Weights of a small masked image model.
Data: trained on made-up road signs on poles, 16.1 epochs.
Rows from block 5 of the encoder of a small masked image model, named by matrix and row number. Rows with one number within an expert belong to one neuron, the router's apart. Each number is 128 + 24 x the weight over its row's rms, rounded and kept within 0 to 255. All counts start at 0. Numbers have three digits each. After the name is the row's rms in percent of the matrix's.
Before each expert's rows are labels from the 100 images, of 14976, where the router gives the expert most weight on average: "peak at" is the part of the image that holds the peak. Only what is clearly more common there than usual is listed. The data: made-up road signs on poles. In brackets: how many of the 100.
# router: router (encoder.blocks.5.mlp.router.weight, 4x192, trained with AdamW), inputs 96-191
# up: expert up (encoder.blocks.5.mlp.up, 4x384x192), inputs 96-191
# down: expert down (encoder.blocks.5.mlp.down, 4x192x384, transposed), outputs 96-191

# expert 0
peak at: centre (63)
router.0 111:124108125113106165152107119103160141083128151105162141134117136145157101127115107145098114114167140140150104132093129135141141093147093115183133112119108107136116117115148170112163135159115123120123148127112128122120116102133160069141129125109151108122170108152099110108103103102102124116
up.0 085:079138133118135162126086103139143176077136141162105125112155110144134125106096089157106119079109151148132144130139141140183111118128130152144128099168130131107170140094112123160101066122097136105154130084190126103134147154140124144121115157121111123153131123118153127148154144152100116132
down.0 084:124088137131093088136108149129166102160131132138132141107099151147101174133120160194114166154116108168136144126122107158119122109115154146113145111114100154137119172127136117100157127146099122127152088132134116111162119122149114134183111081159121152110111133127078100163134150150180115095
up.1 090:108092094134152113124159149141138121137131086158113120075116123135137120094117124171095121114151132109115146107114164143150110124148122086114127118103154067141146083124122143108142129145162140099136196094124109121107095142118125174067125109122163136095147130147156150136111135174108109100
down.1 093:149135153138200090140114129174128142095085135141147137218102100066168123160102135127126114117131132153144104152174105106104135144162145142130103147144137115110124135152135102136085118123089131106100135149113087161132110136114109106168112163121110098137150141091128161126102118171125107144
up.2 134:111107139126126167156122097130120130163138123157120164153127105113112152157118146106143135150124143097129128138114153134116152132145103104124146144141119137074130095132109107160101096068141144106102173105123129063170142085092134098127096144128091155153124133170117120116130122139107109140
down.2 138:123070108142120126112103115111129168134133151136115130158120101117130178110145089114133138146119127116171094144177141109136116141128149109134114180163115099078153117162149116130108106141140146093135105095114097114149146083139126089133114165129122159130122123129094141121124098140162116134
up.3 114:144139159099105149152165118158116117161176150088131091118120155123137114123123144105142160100149156126158136122132172105110129180149117070141126139111121125138168072160129081093138142145167104150094114140047122146127111089102093085102136099162161122120111107119128098075121133113075115139
down.3 115:115125121099096150130151108129098099137136098102164087104132083154110118162109129151145138122104175159147135148131158141109124180079168126127154097145177133116137127135138137124141127133163150143141148108125130121126127151116133099116101143101147131102148106129171078109111122113147124158
up.4 079:144108125157082119109123151124158145125110125111092111138155143123159186124089124146154159145146106154125130131097117153141135132148192109099135098114147094106108112122114080084105127128123148124147139122116162133128125124116108168150140139159154133107124162124120127133118141099124103111
down.4 078:096146140114150107163113166132147108113096119123140118123144130143118102125120155116079107131091179122114119087132137124101125118168139164150141106147114195102133134121117183127126129140109141130106090105150101137122127117187138138106144134149070118149135146131141161124124155155113105133
up.5 097:173083119128106105132089104112117143146095106143139165119154160158133166121086108112137104104117143159138115103146106148136109101151114140118097143152129119129136140144156116134133136140057161112121122109128163143117148140122150120146145114114118159089141095144180130099166160147125158124
down.5 099:146135153090120141152158162144154069126151107127143089147133125154156118180145130112158101099141161081074131125113105112132140156106140095090116123115101107085098116159137111130114108092131158146145155151120136141098109105140134145118090140111122112167118162132138195131130123099137110113
up.6 086:136120155135162151163091141114110137143113083150154176139148146134140213118157082125125162124111140060163114126134118115143093144131152096107157136146165113139095113105122128124078168099120144100155099133103101061142160105087101145072120142147124126149159131133135137139147127114100140098
down.6 102:097149093129141155111125118117166151079133124141127121124122108112115137131146154119120128121152080156165099114132119108116098113146080146130122168125097122079092120157101075144142101119091118141130101103089132118092158149141119118155146129126141131113089127113177142112124137172198136131
up.7 134:114142118152097072134065095069149102103099135110126122120109101118130138099094134135089146139147132137120129131106164083115102118109142144156129133108159135071082094160123138142152144163149157102129154117120161131121150125107111109138127131109136156136112148127130123110150151148154122164
down.7 130:112120124130135151121148157163095099096171128108119137153126101123115106109163104126142156127127130123142113071122084148150173142126125093130157116123085149190154130120156079145119135134131128143197157109134139152127128160137131157105094100183122104136149133112134141155129075122117131134
up.8 104:150127181097123133161070116123115135122158140147183148157130137134129137144100133067164135143106162080101129152127107130113110142164129158127126135180115095126111105161139135130114129129137130101108158126105131098150108117135128118116157152143120147131102148135141122104118093112153126115
down.8 106:128135159149118142126163122103125143164096137147128148149140115130158122113112152096099176102152111096163148160101139154137110129116188110129153144168112099107146152153110125131130125121138124089147130173122122106163158127125129134109076166134091155142126180078088127133092137134174111109
up.9 087:132123136112148168105107161096143139115095111134098113165122143128120148106108142111125083178130108148107132123091086157152127128083129153169178106119135117083093118129121132198145097132161169152132114156151109123073144146164099126168140128168093102104122115104103130146114116150145083155
down.9 097:130095065143125125126087126169128142131121107110177181121174096155099118179151097130118132096089160149131140070169121118152177127146147130124087157149190172152124130144119156104125123086147143127122117125147155132116112130152129130120128108092149114146170115125127165131125120108094088102
up.10 101:138158141101137154087132116131097107117138164146162110202129150107157082111124112122118137118124124145135117124124119114128117107130140141157115122092143126167197132106133097066155122153119082133144139163164127138113147140162163093149105122109096069137167107110116127156141159079140178112
down.10 095:090103118141108141139125157143125146117120109076088145083108129122124144145130120133167106147140153105094149121162093139123142143147110132105118126100116127160110144088144176153143128131098113140135114097135146128126094108095128152104129114152149150101122141156145110151130117140136112118
up.11 104:124137150122131094135139143090146158134121141146138121140148125126135152120119146126115142141104074118102134133149184116108138127142122133105066114172164129143102108116128182117116141124105159111178124122124153140129110128200103105155150104117126116167114102103111166120090097134108121115
down.11 103:135150120149132147134092138171126111148147119132092132100071118142165105131118123141113148156146186130155130133142088109122134100128112145157121153131113127125128100132125163121140154116158046114110105109142105144121197143124164103156121145147133133118132157115117100139117151115135173153
up.12 113:119167188148153115100136157136092128114145145129135158146114142081151149162137145105080130123146165099105154115107156121119131144080105115125128162197091106143094116113150101124134131094057113112117164134122104113190120153124103093149152148124128158135128152124123103092134100143127148152
down.12 099:092111090134106145124150119122181126120163107100120104121135109122142119148138077116126145141156114166138088112117157107150106117158110134142123094076113158119125145150122171095105130145202137151157148143127117132111103139124109150123091125150142082065172115107147139133111150138116157135
up.13 091:093108118106164148091114178124132087125077113142130128153163107146143096102115094137127083136112143153160186113114147120137141175094133080126090122171149123137135181134128114166115170131102107154108123147145127133093154155116095133170119095136147083159141118130151106103151127098134129115
down.13 095:133152120116068135130158087151126184140147131117095120105125137086123105150129190149109118124121138196075094151135110140130158122145091142110100113132151103119152056093162107094129154121146127122096172131117135143140152123147113137116148140114164121110140142128141148148116125125146107142
up.14 100:080057129135119136075162100114137097163124121136149149197142136163167128098106149130131141138145085156161128057141115109131110141108134160108139140093108132119161141172134098133116100136115113123137117177121138142135121117126111117126134141163115153122149142066113175092100146114141145098
down.14 103:120140092125108115144185154129078141138157099089115104175126152135157157144144120088094149123131132119107111116113141100110157173090114087132147174165152137145135102120099173103094186125115108130088098107165158165108110161139132139136146135162132147153129137112101151109104119115109169137
up.15 073:091143139142102158147118104157118097081079127150121109105139119135130161109136142108119146130111065123062130159129109130127129127163087110101146162162124159134106112122149107146176166128132131094106134133129120135169105105128117099153120134115157133137159142120109106131124101129111096151
down.15 088:131139112065120133144121113124144095122074131081154121132144111130117145170150095093171107145151080135137109142115122108154128080115107124118120128124164120107126147105161124174118119079105089159120113047130145170130125117138127148067134110136130120107113096122128095149108167148171150133
up.16 099:170137125160121111135114141120123149170100102130125099168124093123117188099128148142108159124120107127142143115147117083132112131116167117110153149074123144114099151105140136133095113122191135159140118104129101111148161196141136163174126101165138179114124111123139124174084086106114081106
down.16 102:111134149066159158140130132128150110119140117107123135071132148094121095165163167153123135131142158165117126098091174120116152132123128149099110118125084148135142126127141116125116107144131147130150152125146085171114113149128096087146177133095142121147097117085120126157137078140125109104
up.17 093:116160142081160161125160136127129175106147130127155106094115097179119140135165144185141154114118092104092140093139164097125092149137135142126122152099123105115132107120119148118151155125130135100136073127171141144126126115111171124133116121148091130163142125107096128167110145108133146085
down.17 083:113105147150094149163139105154150116152113135144127156147146119108147119093139109096131089127162139126140116141137094142105150151118128098140152117120127116153134140139132132115085069121115125150110151150124091110085114116143094125147111129124137171136057134143144126136156131142096115141
up.18 088:116148169139166131163120089110162140125112134116131124076118101160084151085047187135122115087110138130138145135134123147073146155123097176091167150143134117127123111158111124140182127135142122135147102105118130170148135114094159119110125114130150143184111081152123134131150132173151137118
down.18 112:119138110190152144108187146158119092127114114157131138114085103091138155130143098090102123134117125074123104102120085125108149158070152133109132133134173088113138074102149130168149090135154127104179149096138117103117100135137114145077146122168165117134167108091116126121121115106101129106
up.19 098:150157133110157116148084118121127149097123140121120157160088137132121119078126108097120121136116124132152199120127153118132155127148133096152178154105162151105090104106085119130083141164157109111157108117127138158168138111089111163156140125115127074085135149139120094100147120151105153131
down.19 097:090144108151138115085106181133126114117153121155137121128170160147121150194140087117148136153126122152128102120134129183104118162124156114129103119144120138102145127133169135146167122163113157126081090134062131129139140173142100131126148178155112119160111162140139146142108135138095144093
up.20 113:131132132133109096098146152168106095164117099104170097152086156196144100111138175143116134132114129159118130132116110109131144150096133121144139094143150168131143113102176092159130115117137130167115130102118115115129155152090122141149137141087111121132118165154138156126101135167098150198
down.20 132:141158110146117087144119155124127134129121103114132157153162127096109145142151137161164132121136134118118113154097132125126166147103114133112143100162086108102088153127089147143102123097104168114128123159124111128153134160136145102160118120086140155117112146110139153116120127105161080132
up.21 072:133113160136163147172151152110135101143143125134186126113137117147114129158142106088112119095156121102152162119110134100062151130113156100117128111113137119122109109202085115123146156108130138118143139086095108157112096152107145124098153102156140139119119114153139086137121124124093111134
down.21 077:099156116132178116110151149105118131192147150161170139112128127167113151117120112126103121142092160143143105141104129133108125165121116125147124119122094129112079104129178075120118192095137135139163179162132093132132103119112096131111140134098151119139153094113161105145122138141137119113

# expert 3
peak at: top centre (51); bottom centre (47)
router.3 074:081132167119132156123115102144138132144139074138104092103113138122087136133183151163166163176141136113121106111140132109118108146129141123109138149138123099124144161169157078109128119124112135120176122144121137151139155139108106119143095176101129112158112125144122145154181155155147077134
up.0 097:093120120164146101062113118150137159142116119122075162137131124121141137098146134118126127137133143160131081148117120136115136091121134156134116150172146102114141156129113132118150169118121126113127107100118127133113151104119124174140135104127135133117099122154129123146144129108071114083
down.0 101:136122143140141157154163132136112068049130134115142147106094153136117142132094126141160070104161156092121173089099121107167134151133105117105132138129119147149084105088130128122104122100098120127119136126161112154134116153150115086132133126130118123142113165118122171107132137118165140129
up.1 107:129116127158119159119171083138130168109160178122086120123155141098151134129151110132153132151114138153181156102091086147103135126115132104153121133131125144174134123103130131071130165106163100140110096134169115127126122139107106123152172141171121145146133127149122122138153119077110121136
down.1 089:127163131128101117099113171120120130151130111094136134113128140130121134136129109156123150118121152129092102130173109164151119155139115129173129154184125144143145160122092136158115096112096130107153172143108117137111123153111124107115070121128162117101139123098167144143087162123108129085
up.2 110:094118107151124156148144155106097110178110131128096112140125127173127128092110090143125125113107123149129116135068191127137152101091104167094116155129115110155153133140129146117141108107142156118109129151165139132098105136146162120124112130162144127149102144108144152131134137081109153154
down.2 118:141155139161139127181131090139103102138136159111106121139154201133121150125185131073131088146152161168146104147130177119130141111128117147173089129154118097140129148104097097120107134121124133130155096158148149121170126112121106120105124168104127145167130105166096142152104106120138148138
up.3 100:141110121116106127135127092126161131118108104137081115151098129117139159117133119109150174129148102121119155157101119143134161162133114129210122083102118163132118148162125142116133094124135133114131115130084133176155121158125124138120143134168104139090153151147117105122133116132130164085
down.3 113:131144128095134140140109116144110137133161131149127091119140136127118133120146131111145129118137138138153120149131124112104115123096152157084139122158156100153137145098137117142144072143124114158144159155179129092124186179098164105149137118092141137137094100133166103128124104132147136111
up.4 117:117155111093145136116072145116180125137149165117124148127212143088117136107159089124116103140188103088099137110153160125131111141120163155085168134125150132143131126122107145132138151121104157124155158109111151127104138093083141121157114162104097129124175109106129162114177153139112183119
down.4 105:141115105104115152132156157104152201109171136085099131126168117178130116132123166119114108115154137117134133126109115084094127137095167150131118164140125122097173130132086158126118117126125138089130130173136134122106115128124099136102146099149112168153149102113127133142167131152213114142
up.5 087:123142099141123117157143096109164147161123160166175117126122137136122124128120075151068134145121145112170135117143113118155145142136150106155132080163124097098131114147146136141126133090120131156094113132176085045143103116116135176120156155101123100137165119111114145090138137116124100093
down.5 079:095117115137161168131122123111139135136124107146077149124106119147063098143157151136173129069093108156137152127140106143129108120083119115130120131172136124106138129099110110110177110143150143119136157125093125126097121112139137102150127118162103148141089137107102098180133121171142150110
up.6 104:144110089106115189114090136120100095102123118132162105103147114169125101115129171130117115128108140149103104110086116121108131070146115184117110078125111111107096160122096133140135127145144111119111126115132105183157115150156128088117135136111143140142145117078146133144115161094112132108
down.6 093:118156151169119113120159156164167135115154143077135153138098168106124159126146103134144118149126132132131159139164168104112141101095124070113160136072154133178162169049152150102069119136128112139148122109142130108065114122154140124119155082162147124119170137141132133119146130099124128124
up.7 085:124140146108117146153126148130071102106144139167162082113100141112120133101129121145086165129111121138104145172127107146150104112154128146132125130075141162089111150150173160139113100131166128136104141142135112135102165152101135104143086111103080137116156146121100154160129110124158084117
down.7 093:107148107178124128162133133176163136116154119104135149141124161114136145133131140146162151110136147130126123130142146113131160112138146137150120123136135133140120142123147127107153128127149095128134096141120171147128123124127119132125144113100151109104145092149148091088066144111116146140
up.8 094:160106121112108187168120115111167121111087106166113187167153124142142158117141156106109133121116114104103104106105146115142144135132107120129136107102096107132104115144104101136160153108131176136098165116129085146151168149138150137116136112113108129092161115151114137111140157189137131148
down.8 107:161117131139115111112166099103137158136151153156087100130128133127172098097107093137114106156147124114139140100177125177147117114128118091117143120078156143088124128104148105162138078133122133136154128151116150144090165132143127086106124146129139122109116163144125099154117091127158136138
up.9 097:153156166178129111112118126148081130104153119133132133142109127154085149084087120100138153150113147136115168060131113089184113171121100129131119145128156116122158121097156117114152143133097125115069135133140151109106104141142135166117126135121089124170104134153125136120095105135159111138
down.9 089:134069126125102123169136123095135126127118131150124125128109137121140102124153098171120147115148126135144103154119130143130141114134117112132128102121131161091101149156144154140141132125125106183139123162149137109175180055120170129136123140128169115124143112132102141100140155145099091125
up.10 099:132094121087091128111109133097122111119150122149120108126182180133097113120155116127135156164155113131135146133152095162094142145121103156102087144098116097112167141122130160124156110122121105127149133133169119099095116134165144112152093111139114096148148115131138140127141130116152155118
down.10 096:124154129151137112164121129132124179118141082134150112155121118128105167121101134123117134142095157165153116110100118110161133169091155088123138111174124140142097117155133122129121147164110150114100094119106086121141144105103117140112170144070164113130133140118092112143126124116140123115
up.11 121:133147103136151132127141102136098122113122080127164085123151144089168081086129152125126109142102142132131183172101167142172135143104100114129137106158141166123125097144095146144128111083135104138116159140113154144104154155093125140137087155129155106142142142155129122166117131145108101133
down.11 109:109117146122088112150108122136102143151133151110127102154139137121092132142184111136131141137170121063077131140147105131131117136141150166090150130141104130149133158119162151135137165117122111159159109104125116108146128128129128124147133167140127146123158130096125122138165117133154113145
up.12 115:137116131113101118159090141148148141127109105111078116161152127099104137122108131133093133113128145090077164154181106116132138148148117080156105111132174139151115111107144131109097130154116137122079135113135167116163141150115130134155140180147115145121110158111130069147159155149146120118
down.12 109:083151104139089075139163112132130125130067145172141120124122091140135143168132113133111122097134086134156147163125146133156136140160118144132107131166113153162166104179100134141119109115141134122098120139133099164139122141115121140093119156102180127156131168136117108143080142144132143111
up.13 121:102141117081136127081133105080105137133071169129113116102129157150139137147144108168133128065130142137121174135130137124128117141086144117100088132136147126131125090104112125144101146145146130077132140095125072111118160111136134117154120100101114128193126157086181129161187111155174110151
down.13 113:159130112134148123152137112143155138155153100106133128175110144121119141129129140167135076110144129130167110147096112131122168097167109114149130081090124115142105122105100166137103144160131078152139120150157160153098142144127143140099063111092141130110099135122117125099088107099122144081
up.14 104:145147124118117126119168146167101093155141101171137131135131091124112156156130115115130125130115138158104162081124153172074116104108107154112129111149135115098121098139099094135122152168106113130083140086123112148139088098163091120110138115114116111113101171111177147114096105117149137083
down.14 086:110131125138146137164162150103118146126175153129130139099115147147115130093108115118105157113103143130140125155117086078163139124130166051112153116107155160147098143132123164117146137079124175148135167142117138100155141138107152149138109119151154137156144151123074129145149117128102121126
up.15 095:096149103123133086173095129108108142099139168145145164141148113127121161133111091147120153127108112079118165122114087117086099153095104156092130108123147108171166103133114123162116124134087138106157123148116097098129139108197123108107141118158138154098141147155095115127108132144112139143
down.15 094:133102098117112162139156141158116092128133096186107160138138138122102109139120181125156139123160147144123139139089127152190123119142122112145144133117127089102105155136154164102176121149108126088114121114148160125109150138154111123129119119143096174133141151142122119111129033100159142154
up.16 085:132134147117142112140159132186144100126160108118078155129117089106127148105061168133152128153149107122112131090157098116194172119168170105106125107121155120116148154144086101144116123141125177127124128118146163115138106138166110121128156141146110149127084146139111129118107108130108077134
down.16 092:146120129146125128092091120096157141157156119126142125133105124184134121092153134135085103121090152152140120115136125146118097159165107136127124106088149140110110158148116142144136115143112050141162114095138124161142142130139096148138154152099124118159093092143114094127111190115127157130
up.17 087:102124116146138125130119166102144161123119091099121121160096132133090073132119139139118108140142144108138147082134125117134191129130141118099130131121135155166160110165151150129147113133153146139142147120184157109130145092142116126107178164140093092144090156079120155116107137120087160108
down.17 092:129113151131145141116117124151145131153153143107118112149125119076151133129097098163154173135093103127112124127140105162114122137115138110144156130128113163106107148132115086103124100064095103109151113169120146136118146170106126129149122142120150165136120100145128114163120152147132100170
up.18 102:114113073118159134129131100140125128135132143101120140109137109086103147156147113098124162140118111127136132119122128130138118129148184086176108114121099138127150179089106139123139112112117133118101201155119099104111096131094138125137173111102128146149146126115115108141153088112157119096
down.18 097:140171130184107115117134153096166091101117085126102142142117145136110126100108128145150147113125129121123157144112110136147120144097097115115127155121166130101119118157116134072127114135121132101130078128105177128144132107162110119121097132180124142110144141134130166143099181150095112125
up.19 127:176154133126134118117168122103139145130132092160129141140198123152154140117113147065148155139118119096176133119132137109109079125142158130140144162135132105114140130088125120120151109134141106131124100095121090133156130097109094088114124129120114102132156117126125102106097116175141187123
down.19 135:112112122135138142116132126094152138152104124137133129140120123115142146150149111100115087129110100111121142133112109124114113114194108155096161125154124059120124161136146155138101130093154124161129096111144110108142129128141146118117124131145124099116116136095096112119127085178169105147
up.20 116:149106112103156129114122117119133143137148061104080157118120105174122160122127130136119123116134157071167093140142175089143114134146122122113164115114142107139152146138126154187116132155119171122166119099112137147163142077165142134144140117138079129123123150137157116172095080156135131138
down.20 098:163140146116144133106165113137148101146144154152120131124144099101168117141142153086140134166131087140117154108125117136139128135117150166127129148101115132087116117148082076122131135132131094156086076150108129129110126175119112138135149088130160133160166114139105142109158106157131107135
up.21 094:142092092113124153144111134117121148101084143081130142139136123131116077162129135186145155119131092157086125139116075120083157131085114143153120149124147190116141084136165142133131138157124133124105146086112128179110143165144143147114130118103140174139129141139124170110149130128109144146
down.21 107:121113121109134091141119140138084107108126117144125144095153096117122105134141110165093113164105100143122164137094114109134146113186133155162121080094179125091143127146126072136118135074102143148092147122145139162076103136097169166139133167133123151101150080118109131160123087141116109163

# expert 1
peak at: centre (71)
router.1 093:176136160123145103137121144150100120137120137172098109119130103120117118137088124113102122121104142155115199103147137158080143089104137130146115140159111140129122129113129079142136146119124129146111152112182132132124149127134103152116114110131122157122084149088142123145120109162124158136
up.0 125:113153116113161115121133124112111104131130135118137122149159134165104147077142155124161067157140127117172132149112136097114088189138108150136151107095109113090167133135162159112149094129116133153142142140144078138130184139110134139099123074131161170147147110086178106139147139095179153097
down.0 142:091120119107136107109133127106109074076134113168137162167118107118141104111144103118140081152087157113113147127098071151102165153139096101098156108155114121100120144121102121147122103116170115147134066158138109115142095122141086095134092122147159103132164104108151119085180116144153121121
up.1 106:111117091105073136092072136120100088150153174124098139157137150079096128132102152120117123125143126132150121163159095102107106176132114149114167122154105163115129121159153143111134159116150119118132176109108131159122128120121112096083094135137146165125138129120132169089165122120119135136
down.1 107:112098137088113124143109133128123094125148134136136148096109116123130101133091131137124152132114149145146128132063112109134078096130132180126087130107104148119104162085082110141148154141130130116106144116110179144107115168152129121151136116112141145118094165137161110102130100177171119135
up.2 097:094080142116158120113075120101143118127165129109145130165090096114105112143121127195113125113093128083134138150114135159210086121168130152089170117121123132117119169084124128126133149147167140127126118106119130103112163153144117106110139142167111177144132137133155168100144155138119099149
down.2 102:146121122147123117131160141096145126114095130142139149117141141110106084105137135087101131125156140186127125118146126099113123151143118108194150153122075156141153092148155152181124128117085141111170139144150138132108116154114152139171111127113170106124123115142105105139122101164124122128
up.3 123:136114108103107142138131108133132170137095095099107103149117144156131145128158132154141084085139151144149140129080127130140136149139121144111119119109160123120111097133124127134110162157178156082191132097140093121090149124132145127117094092114128120174101137121125149151154131121146133122
down.3 161:115112142141148142144127150159114109116168144124150116100141121108130132106121137090141157167141108076114127131141117115117127135106127113108150156130140089149137152118104115104147105140122136142075138146120200151126096155139137139121149130160172154045166122151119098121121128116116109160
up.4 096:122126146133123117149114137122142172144122170111138095160126143124130178123121146154143129179171135151160128140116144152146140143127136147065148131146112148111138121125108089138111127144136156096137084082099141125077106110127127128108144151155136125120102195131129129118136149144137159081
down.4 094:151085122123188139082173120138114124142176115132126148088102129158143090114136110122133119106109131144161147108141117120153124131141122107178165112069149100137117160138090162081158127131118191088118160201138156104157119154107130166100126100130097114153103078130135088119177093133122096148
up.5 084:128103109114103116108144125132149109175136171139085162148126160123167116111131102137134138163160149126148132152123105159077142106113176138113116145137144164149101122127152100110142132137170138119123095151102134104090153141127124149124097093109112085156182127176127110099120122087132141161
down.5 089:124113159129166113095104164114111111113121118100151109115096103163112156148107115134120088111146139143126145154129151121129115142152121101085112145113132126152176170156140148147196109111077103134151154170142163144095115079145121143133103125153128110100135102173133112104119157184126074123
up.6 099:107118122142101130107144140081142141112160087156097160097178123152110144117101079145155124109136095133116135129090122122151110140129121095096123117112077121084105132112142110127140182138115096178088124121125067167178121133109145174109140126191124163114161115135146110157146145164118070102
down.6 105:144143130148141122098143124077116120129157156135116186168133102129149140106165126167071135128161141125139111112123134125153119129122150104109111114132089145081092101112093114122083128094100125102099150130142177149128091158108121172135151134125157144141151137179138145129119100138147132100
up.7 092:157152096104114120126152152132117152127145154186108102093153161155120071126151106128131113125104102108070141106158132156146112122119083111135134166105139101095143077150149098103127140114058151120125090112139126085093141124103120161110115108128156163151118096106136131102156151108118132154
down.7 092:151107145147121133139109107137110127172084117100131126127141131137145169147085128160131158134153139195174104138115153108120162140112124118138141150121117097132123160128072143114131124151127131110137116118106131171097146142136119116117113117147183084124098152134130151160133108121143122130
up.8 129:113135168129104140137122105115121096148132106153102121081194128125138136075130116119091128121137137078118093118108131095142075117120084110143157138131160143137100143154133124136114138161137143119137144144092155119147155125155136080162109126147129112170153120129165157176172144148123155119
down.8 128:100121143153115127110128130104108111129123148147115109072137126112110180103127120161128110093143152082150152121136091150111049130112143136121142106113131126134111157140161125148100077111141159119150153171090111091126122124133106097164126144151118138125104139117135132145160133145135103103
up.9 118:146165100091126125124128147098134088142119105149141123119160118111097130103127138085147107170128148137130094110112132131105111175140126120059137165133152144143117114133109135154130169090134161103101153102082128138173158130150094153182153082119164124137169153163119122113171117106137138127
down.9 120:132111137121132101136126097135134129103133156148120139156142105128148139106144095127150189146130107174089104132109108139107137128129178081119104116116145116114183159102131146140100134078152093143132094152128104181134091170117126123111080103147095138129147118098118077111133140104107101113
up.10 089:139149085139140134113123134122170132107123138129141098112087113109111093088120141122136129137170120094143153133121124118160149170160118148138174109106132137136139175111097091088123099138136114133108118171163157119136156127119131097186166101150140106132105132102122157138103128145096101125
down.10 100:138088135124125157189168152157122093155159109140126115130129116108123149185139100100120101134116127162135139106138127099141128115153148115177165130125115124122150121166119162121154109136125101124168130095102137141079089134146159121154170144105150100119088099129138134127127137124093116132
up.11 089:096136127158134098151135138067142077152175110140113110150137149160130148104141146098149156145138136092184099149108118133123092135135144119082125148170147148118161142157112167125138153146100136135126123153129138099110078103143117144142110111142106123155118138161146182130137149148149144085
down.11 095:106122084133117184153109112150108139165101104118126123108084130085087097123105105192102068162079153150088136118123113142100146136140112152113096142130120098132107135127125103098119107108139132096115126119123129135151119124106112145106119142152112123116122097132153156160146134140145134146
up.12 101:136118128108148117077153151090139112148146112172126118118151112115111126116119124141123132077100134104122156119202104134139116144132151109141113140132144081155102106134108138148149184110155146103096119116144148108132164115124128142126127151106125126135105103160128118134176094135097149147
down.12 093:156185146148123131149117106162116140105144117129073138125171132142126124135111088140124134145123120115129145134085158175164114162114091139136125116127059114139107125091123134104053082137105110126138131115094103162149123102122144103122145153093149137103105128119169094091112146143135110139
up.13 138:136122153133145122144131149126093085116159127140149143108124098116130123111120128089140178192101128107066118130148111137148123112119147128141138166133094107154153168157130110122139113087094087157066121130096160142144119158146121122144156144154138144063148111146098097116128147137087107170
down.13 159:138125091128102139120136141127160164139124109115122139167136109132111131140146154173113104060135134148181137147113106100129167117173114123119108096089152129124085099148096163124113143135147145107165134145161104127128154108129155150089085094101168110165089118135131149118141124109156171086
up.14 093:116156100136128094083167115127090126070134080142116114169163151144122115150137180147116089107155118157124142119113136117067150114111160078138151157176149114115166169150125142119115171125108114142091161084130131154144119159128150104127103146113129107126151126126146093154129134104092172149
down.14 087:137119190149094142103132110130164127167097158120095159134100134125120165141081100119119146159120140102125118151137129115160124117131105159130075118130136165167083096134128122119114129129192120100142128135153121115144174102122115113136140120140120128131136127105089155087148113109134138130
up.15 098:138116097126111159130130134138124101097090129142103127089137163122099152147130170170125158109112146137129120112103180100114144143118138134074110087118120123126107134090121129135111122128160106108149165084103089063140107095106145130136149138134145104190121162134106133154108132117186099074
down.15 088:104138149126117110108097130137178136159116131148141119159101122096155134126126091130124092125141125150129145183119113116141157129145112108169108107111147123146139140160095109102084161120155145119144103140120121146111123122143129140107082109117166152099136151122106158095146142115082158130
up.16 097:118111120111145144153150139089121105166136132151120165104126155127132129141125132150143093097120153123136112171136105120146124099137095140124102135087133130116118145126125073121138121118103128139125164169124085103132111186116121076124153096120129118156125174105149120140112114073160125159
down.16 104:145109151155145092091116127116156119131133133088149146145147103068137114084151148176126176090154101105179083106134140132115121173106127145125138137130126131091161125087178118130115120129119115106152142146106154104132153124140127103125140131124100144105122119170147115126126114156085157127
up.17 094:134118117141095100175131151136174138154070144105134136112128167093138131099148176113112073162108112093120145153113147108112146156106126173141140119142144092116094116122114119109141135145128149133100144161106131122134098127161157151127109176142132096059119144128113161152096177103121133130
down.17 086:149111136108134143064127086093117125146143103125122092156122109125148155160130093133143119157168139164146098153153102122129134096109148127119141121110179149141136148118174158116117176173175125106193143130150072111095118143142076156167162103147136103165101114110102109144166097141092100194
up.18 091:122084152163163134143137121112149112118121104109132153082138141159130132130126088080148130160098068103111137104113133165161133132092096123135164102060177142102186141136146095119147103126143122131106089151145148123101167138126123146141131102126123118167167164148139097126140099123092149133
down.18 094:129120122134139126122150159110146083134136146141134132156155062127072143123142123140123109141111115081109111166134111141102135119129125155095119137150160092128105106126086119099088099147128139100111130174118143146111113140138121118102141124138147137099083106075190109142188169109133088123
up.19 085:158148130127118116110136133146114163120158156154127144159129127123151155121088082109103100159137132145096155125144145124105104149100106108112134123124091125098114126148102149141156109133112146131147118111155120145158091119147112155156139127147069140118101158104171130117104137087106131170
down.19 088:113130113148108151175076158134100136141133106113117112086144159098117141183117146145186162121138145127120122130095162117142089125131128163118130137121182180138121082093157118107099139149125110156118149179134118141099132131131124144096093076179155107127148116139107145145150131154112116101
up.20 097:104099131119096109112102159159099111117131112129146142095104116114100132175172187077097147112145162143118156124088126094124109086147181116129108169126098158085083127099135139129156159109161121145116148116101133113126148086124134139134127100131107126110131132150152111093097139126126125130
down.20 102:125141127101116155129102123111133135127085120145140070154119106117130096101073100155131146162136101153109100114141135136152163142120088145169117114122144126118125132160101108140084125132142139093130138149134125155128130166114123132133128150127149078150128121155133119129181092093121128149
up.21 105:132131167100118144134109155081111115128137150118148131108104103105083142167125168123134106129103091158107111137135122163121099143121102112136122150110158070129128109084127184135110136138158125139159154141101120158123121137120155107114115122168149153122157095152105155125118102174145124140
down.21 101:144126150076111160154089159141140106092081131127146125135105107125115167115107123145155129140104098124120144120127094166113124107129083125156132156129117084123119110144119086141147117090175157096079125208124138141183131161136082106132138132105117150140123146114169111122147115135169157146